python train.py --train_examples=145000 --crop_scale_min=0.8 --horizontal_flip=true --encoder_norm="groupnorm" --encoder_weight_standardization=false --encoder_stem="deep" --decoder_norm="groupnorm" --decoder_weight_standardization=false --decoder_blocks_per_level=2 --decoder_upsampling="pixel_shuffle" --nesterov=true
Rows from block 4 of the decoder of a small image VAE, named by matrix and row number. Each number is 500 + 50 x the weight over its row's rms, rounded and kept within 0 to 999. All counts start at 0. Numbers have three digits each. After the name is the row's rms in percent of the matrix's.
After each channel's rows are labels from the 100 images, of 14976, where the channel reaches its highest value: "responds to" is what is common among them. Only what is clearly more common there than usual is listed. The data: rendered landscapes of hills, water and sky.
# conv: 3x3 conv (decoder.decb.0.1.conv.weight, 192x192x3x3, each kernel summed), inputs 96-191

conv.140 085:477564396527418498543552498483532602485530511441493460492507541492523496455398552526496472459535495551544516520541483440520532511501457487456503428451540505516481477464505485524512549535499537464517501615603419508480517495529517473526521435547544541491584553593578542563514566498491500445
responds to: high relief; overcast; dark volcanic rock

conv.95 122:448496524402522523478483505483513491375476489507620535528444521448470494521522457516476475521563548553496465427491497557519460496502483345453463474503511481532504477438574524478557482445494497516504490471499453391459515392554507566514510457446500560517495459488519523548474544521462468518
responds to: green hills; sunset

conv.96 088:462429633436520490489557476392515589475515421512525543490452549492505468469581426452551494471388482437489559528531464512528503488488470489589461504489522531484448508490443503476466388380487502358474455500420591527516587566522476522544490526557521487464539454438470476460435506499456513529
responds to: sun or moon in view; sunset

conv.133 107:459562369378518476531497514514487490511543483565450531495568434559522506489476585503499444490556514492500543451550542399296534429518460431534517485496534510448511502383614520472523461543562478517489592496546511559544462594474553545541447442493526484504504568501549428468519504540575448382
responds to: dark volcanic rock

conv.67 106:361523407511450410529441515394473490327570568474558571524455533583521581474486492502479579481549424514571474463531483454459470491499487520502479470450470483479537423524407552503502506473505517511495473525522428495497506597515522501507545402462484542468401432546463546468495539460545511460
responds to: night; sun or moon in view

conv.149 102:451415483532478522509543507440510484302505518500573541586446510543530538554558552502522506599604520552526575596436516501438555576563382516494438519522526442542487537393519490509459458460406486439482451523545498445553498542561479495581443538525484540507566465514557463440467477485473517522
responds to: overcast; green hills; terraced slopes

conv.114 099:536465371431413444553469621499448513614453596461443586497471543506559530526462491564566485577525521590532362452461548539504434512554499547503576533492471540483477458498584511465473512513488514429547503505492455535510443568528513435539527551517536574447505507530576471575481494501492472506
responds to: water; overcast; green hills

conv.52 091:522509447426527470484393530511478483534502462457547487550468585493472490525509465500459421457384403367483510557539446463533512544524530558481456518554545505502396526529472531440450458514554506487480513580476570518495487436528510485438441503562477531568366510531322488520479500384457536535
responds to: snowy peaks; sunset; sun or moon in view

conv.88 102:475417476500455510437725537513541514558526554517603502477584534471521530466465463407513420471513495398421413498459485419497474548526491505450460501499515487464455491410445552487540507437594492448530528468447591573484516523548508542500508454470455495487462514489506448526495503502535544521
responds to: overcast; desert dunes

conv.13 099:454500491499555498561556520493485482535553503485575509558563519548520470560488477536487532520564392447572538505448508548478479527488508452376511465515518495529507585559499557516502588482505550431498570538522393451596605525460521517474496527549517564581647566474535487486569464497540495438
responds to: green hills

conv.142 089:432540495567567566478465517559567557547513481472487510484509507498525574462540492477583477470414370549529529484599497474421510533578603442550625480531555496525453428504422586454479515503456621551464534447617470478505521554581528487458565460502479505445449498430379501531491548461515504552
responds to: sunset; snowy peaks

conv.78 135:507503384547493472562535502497507476442540502460468491521456503483460589525491485464516485493448512544483540538505519486401446509463462523404483544571532546505392490494526562369555543466448507530583425594525433527460508391528521587501572509519500588463420421519524436499517491545480521478
responds to: snowy peaks; overcast

conv.16 104:458461508529523554487520474438486422485448552553518450480499565506443438556492420485516434471546455565505528567472536452481551511578543499580506572583482463473481509608510533571497423543443572488533524572484503497496465430505480525432568549532475536492454518385519481559556492410517455551
responds to: water: dry; high relief; overcast; purple alien crags

conv.125 087:562454612529555462517410545476544500439513596549466474493506529502503448528476586582502533479557559440543411452554462438486412514471540514374495479456470454491507492520468442516518522517518497535646540552552455510485510478406554537449567428515467456564525524544540466506470581556471461433
responds to: desert dunes

conv.54 090:492464524545471523490530493490505546521488518496439483504442510505610493457467507504503588505531524475556464497523427559459495467499573540471615471473508515460493432470492501543469531385411524560509577499473502568600572502449455545538455466547435545536471474607479410447449480520448439460
responds to: red mesas

conv.72 130:562533506415483533532526410545497528423497485550494511490478594489511642470539398564450533511541526449495617469493455506568539521599553405568429509559462507473400533461386467462524457423460506482398474489554494553507493407551541455547563557580432421486436530500532565453555539497491498524
responds to: purple alien crags; sun or moon in view

conv.113 099:483438506535491429479556426545499499600570544572409516450582512498502552456573480528482506485543502478494310594552501484476443490449539535453485526454465507506534460445545512546501510494556482472525444391382504514342465553488582545455443399522492467492613606479627511468565501480529541570
responds to: fog; sunset

conv.47 092:541566519568491431460548488580502521474473532476478480504458464567489503529452546474426490492569514526492376493500559518552431531527490469542567467509439472494528437491484553610437514566444466493604531545469521537438469495454544507523521535437478532554540526590525582453491480498435497476
responds to: night

conv.66 112:466512428554460454409557444485521503569556476475486443418571421480524492488642542505563467446553453440473432449525529446463466539539499564478494497492476553491488451539430534495556514403563518503570501482487600513518468501515450508481479464425525453449429494511470526487510487555468419466
responds to: overcast; clouds; desert dunes

conv.177 078:424409526467444551480522603477490507723402476499594556483459472436499465480480457478517488530475495587483413510356575575485507572509521554531516470470543565460458542440503594509489507549566458555489489419510609549451425501496526472426503475482529469479446547504415479447583476572504614607
responds to: clouds; overcast

conv.158 140:554497462530496489529478512558424522470531421494534518482501540538409420564503465460509509508478457474544507446523504629427574409506489514521476599505456431541464462422568518467500496565536417468539514516490567459436489455464455463557429586556414501446499506503640466429531504468447507492
responds to: snowy peaks; red mesas

conv.25 085:578495490470508496478536573527540544549406550551557490521492508415523523509547483457577538467549518558558463430538431466559530418564439573493563453495428528514413459513439513441461484490442551439461463528524431433542527563460444375534471559550502499550518521502525523489494568522519424583
responds to: purple alien crags; night

conv.7 086:460458487520493537513467549526617444495547423555521453522540441555541482461480556594548554508613540521490521546518582462575558502441517495511499513407492506494502506435492451520497496439476508480443565495549443587496550550473474449522492472440469526521489371565598558520571456514488521483
responds to: sunset; sun or moon in view

conv.135 114:540462606461558510498509577481425474549512527454574530493425416566667408487620479516498474474589510449483506496543480474464483510550423489466556539466466539501560415539527489486526444458475527485492506552511485511561570483468459513538489449461545568533469544587435472603484522515486493368
responds to: sun or moon in view; sunset

conv.165 088:520453432462474553501529559481494472584496465486528547595523558546398412471377525523437487476453548577541569451487564487460504497517417443500528455518541437552485526521570495481569578526539537546464523440533528517459452514486471469413451553456487558500487537538575438469415471522498508453
responds to: dark volcanic rock

conv.4 101:484497561497465535515458518510510540363526523549369494501603476456520541393446545519464485455586481514517472548449509505523475559492507417482470514510516550506429517513484509505444529576457524483607478512526405509581510569537632495429548478535484455566530642448492452515494512502531613469
responds to: snowy peaks; sun or moon in view

conv.14 082:512499527506578641455474498563524580478545553490489514531457527562473571462502532441445495503528488569620506412458464445510523566492411524464429460437447494378505478527498473488532506551429534435519431545510545502496472610442501443572515573505441531404506565488509469454550518536499436503
responds to: sunset; sun or moon in view

conv.104 113:491559510520468528514488501544509601525477475465517532571551420565529505431507593528491481356449446494583515574538455533456482527491470557517515546422539531523589575447484485535482510523478479477476511444443571556639558428456571572505484484450573554456627477489496489532474426538477550482
responds to: red mesas; overcast

conv.40 092:559574534400527492521485487550533492481474476563461426445442469452594491436588532487525472466489511498416677541513412440570570513446445492504523511486522528458482447493516459563484554510436547500520488596526438455514474539580480478558475409459547488484491493516530572515425542474558432507
responds to: sun or moon in view; night

conv.70 093:527494509499465516522532536578469574433466398467385494473493594514499497484554470506449524457442556490496463553532418537535426551568460498560484494579496540524444508456477434461448498512465473628424457504440553462463442501470505478508511533700502452530503485365487508541547610468510448470
responds to: dark volcanic rock

conv.76 102:535491499479438565522489552462496445399438407548502477488451571563538490586512472598509513547587596520546506399467392537475521510479462476509525567485565435513508600528533504539509518568498527547400463521508563559461518417450533456461441558514469511496445477537492492506568489503478519464
responds to: purple alien crags; overcast

conv.36 089:467471520485507537445483492562592551517469501483471387452442422431593491424546604507533489489581468565581540527541505406541538523451482487476430471461531556393580528546518481539526503572518531456489476444556553572564498562456464532529438493439485532401477477531500584545556532524584500551
responds to: overcast; snowy peaks

conv.26 085:505552577526506548496540472510523554517441466555506445473577516579469459514470452537382532513560507488472486642523468511519528603486546467564528530466548491577566561440471513526486461546450478538447511463527529579502492480520418534450478522534578531370461478478422431560483457543468473400
responds to: purple alien crags; noon

conv.183 112:461475517500456495444493461468445502488516459544509468505483457467464486519492421432538540472428398581504388482458511453453396499536498538474464524473500434510467497480519487521524549503509487472563517487480499463413437543495492592563582486357498543523558553537509472500483534491523575522
responds to: green hills; overcast

conv.112 097:449446474509530462497426508417484390494406462470496509465484501507462507484467560551530447487516459503567499450476572548408479528524545494549501553447593439485434528532593606543382499627504584495535545522592506508527450499514587528537456533493516554560530532559489556522512492542478520476
responds to: desert dunes; sun or moon in view

conv.17 089:474489457545470433484547448480488540493513489568486474514410568454421508517511505562571524442480528520456424485511551572431464573495505454468492512462518571429488468493412552561467456499533444603469533452536514636366396503487584494570509469532424474490528383510500517492504530443551461483
responds to: clouds; overcast; green hills

conv.89 091:440482437367502464449470455425488554502550463503447510457492475480561481522533523508521548563536547468488546423530459486463564496552510663542547497457557517520502513454521461545516477516387537547598490506526512523504485528545541508587595550446549564478552538420456527538500484492483430483
responds to: night; purple alien crags

conv.80 160:494468510485482493480483530464446493495530407451508517466467482515518398524528535483559519463520470511504549470515496521477534532481541568480458538508510471500496525472563522449477512491482493536523443429402575541449476601502500492473471501459526538399604512488557498568510540535528480525
responds to: dark volcanic rock; overcast

conv.115 097:477534523552463617442483416489490475418473519567438448527573514561409531516502524498516510428467491487537555477494540455499568528588515508541435557610484513607492511443538579576481493504510552471550493567489571508453505483532466442511445454509530470481480482446536562591590484417542560455
responds to: snowy peaks; noon

conv.22 114:542530487452436552486604456482499518410452507473469479471450520538461483489511500495473537430562480630501363416505459474507428491533495454435556511455466514486474467530497459535498572504584516513534556509462569563476474281465493556450490544488490558481461485523466546443494515457529473591
responds to: desert dunes

conv.143 098:442474480414573516466487481500563486454512508671452540452442483477466448546632634538629430512459442527499474506548516474542488526574574529605471502446455496479512483583447488492460444486567442529423521537538483553512506464440516461527561576523510470485443528433507437543553500546492517589
responds to: green hills

conv.71 089:481416516355530431518436522476479494479487558438522441550455445560494448469517587405515542435578429569477486556443571510501539542449488488461467491537526492509545525454433542454526508518536444470528462631460537480516511558534510477558424583489481520456495472414490555432500398465530472514
responds to: night; dark volcanic rock; sun or moon in view

conv.50 087:498354458427475520547405545502446503458560509492417602541492521488474456494431521512570525400534525492522474509548491465598513535458514480413493508498478496465468428468513525476475559514507577466443458565474391515573477520467498587456531518474515560499462483472526523525569544473595465429
responds to: water

conv.100 119:544559455508475536485488477524476523576450447460522483449469471476432430433522531532533453471384491411547534483454447550465559492448530544460488560473569545506567524485500471452457482419477526422467472546506449529452457462520522593427470512515618553452622469457489473550537536494517507518
responds to: overcast

conv.136 084:488487464508459536460452474512460442552541477482553526502536507437514537498583539457551516463661434557536494541401550472518489564474589465555428561495464551511516501504560486505582576534458397465533476502420565567500496543586429526519399569588514482408424575530573526569507490423500407476
responds to: snowy peaks; noon

conv.33 090:491561433511492556515587446530499462610503479467535542513481424489537602482484599419528433518496511497462572504508442404528521403459448441496534426535432474500445460455564504443498485479429575452542479480492470483471465437523489542506483463419505570621441586535545515524437472562482552517
responds to: high relief; sunset

conv.128 096:457445468517527405472511474435464420506427480578483481510469572420446489527489538539559500387512474548509469511500559484489520496515437597513456506465507566482518533445553537501394463500474512537540484464565514522455542547487588464514477511534494509456455502389417522523543550482498451498
responds to: noon

conv.191 091:545535483517499546449514503553494545489462525522564464531445495510535504469483529532475549516517527479528497416472559466564525476436553476563550563514490494507575549491554485581485468542566454507513526579519566528454452520440493505511597447449471495418403552465576300513474526463494435510
responds to: overcast; purple alien crags

conv.63 099:500511537555575558563491491527539492380501433498551532528458542497554488449526466452490502412406452488535465583494475555465459450475516540511500503499572507479487472422517600494449565423482591517471424381402436454573529402543510522532501509555401493578481542488415532511476474575491506486
responds to: sunset; desert dunes; sun or moon in view

conv.180 105:490475548500509552502517622492484419452465594478454566529423552516499548498411464482531467573426510557514543499473498574423456544509452511525465450521540505504449404478568506492477546531325488520470512538488508427535465478556516440463449533485390451541543491437491439507471481543397519374
responds to: noon

conv.11 111:509522621513485483508493454442539483632538563529361510544544382530482519555439565569570551556521546466477416532491514471477448565529533480470539472484469472519500586489545527584424442478567509545475507466536477522530463565456467441550510447366498541455464455484395526489460421463418459457
responds to: noon

conv.30 121:496455353462499405497434378487501484602508543455556476510545414479515478464495484464459387479554507506483467527525583489465480483516519503531556509492539548508604586459531495501524493458463536423484456513487507505628458465524479494466498491448574494522571534491517482487472433550500438508
responds to: overcast; desert dunes; terraced slopes

conv.139 080:575469521444559522569467471516551510446448494478546481520450564526421488548545470480524583502573447443533480487459518480542502484521559545619489470537509397524460586549491448592463569524524512613473430508495490505539493468466468508424586576583499478548611461499467543433556486462525378380
responds to: night; desert dunes

conv.173 145:422474498506487528526486397557510524434457511562556472451507571481534612452536533562507574526481573452492522488483516449524499538572503435487437520495463547403490492534377538552458485461392464521400456482503454532733554446463537471433490544528536473505527558573409505471474507413476497563
responds to: purple alien crags

conv.27 119:467436387455475414493522417476568442562540551549444507508463494542462478489575525538575527499578517534525456587606507492528418523411460483533420471504482498502474558572470537507431514491471503504485483481543478529487506536473442458479507454482474498440341450480543485451531472565600472540
responds to: water; overcast; sun or moon in view

conv.181 084:516512473457495496473509452536516533532535571445544587554567524485426455495418519536447513444552595463521415544499478475448399466524496621494469465447453512485496520465503511444533445385637435444456516467546401487527446519497441539415505469424435492542461463493518317490424459585517535491
responds to: overcast; clouds; green hills

conv.45 093:490468461552515536553484537472520508487442566456597531460505527491487461536548403437560466544505481462515557470378495440436596527455563496393529503500570420609494559473571551489466501538428441464469531448475536533498533460569472433505524538508480543570382507548475402533498444491517494523
responds to: snowy peaks

conv.170 117:443534553516509465460507508509519569559484503504497500554544371504512512516522555537507476466538536506504498524446491382466430468544476581459476547475498548499563532527588517453508572504543489531567517545465639561587405521535498535486442481340506430541386475494526454502504452536486485480
responds to: overcast; desert dunes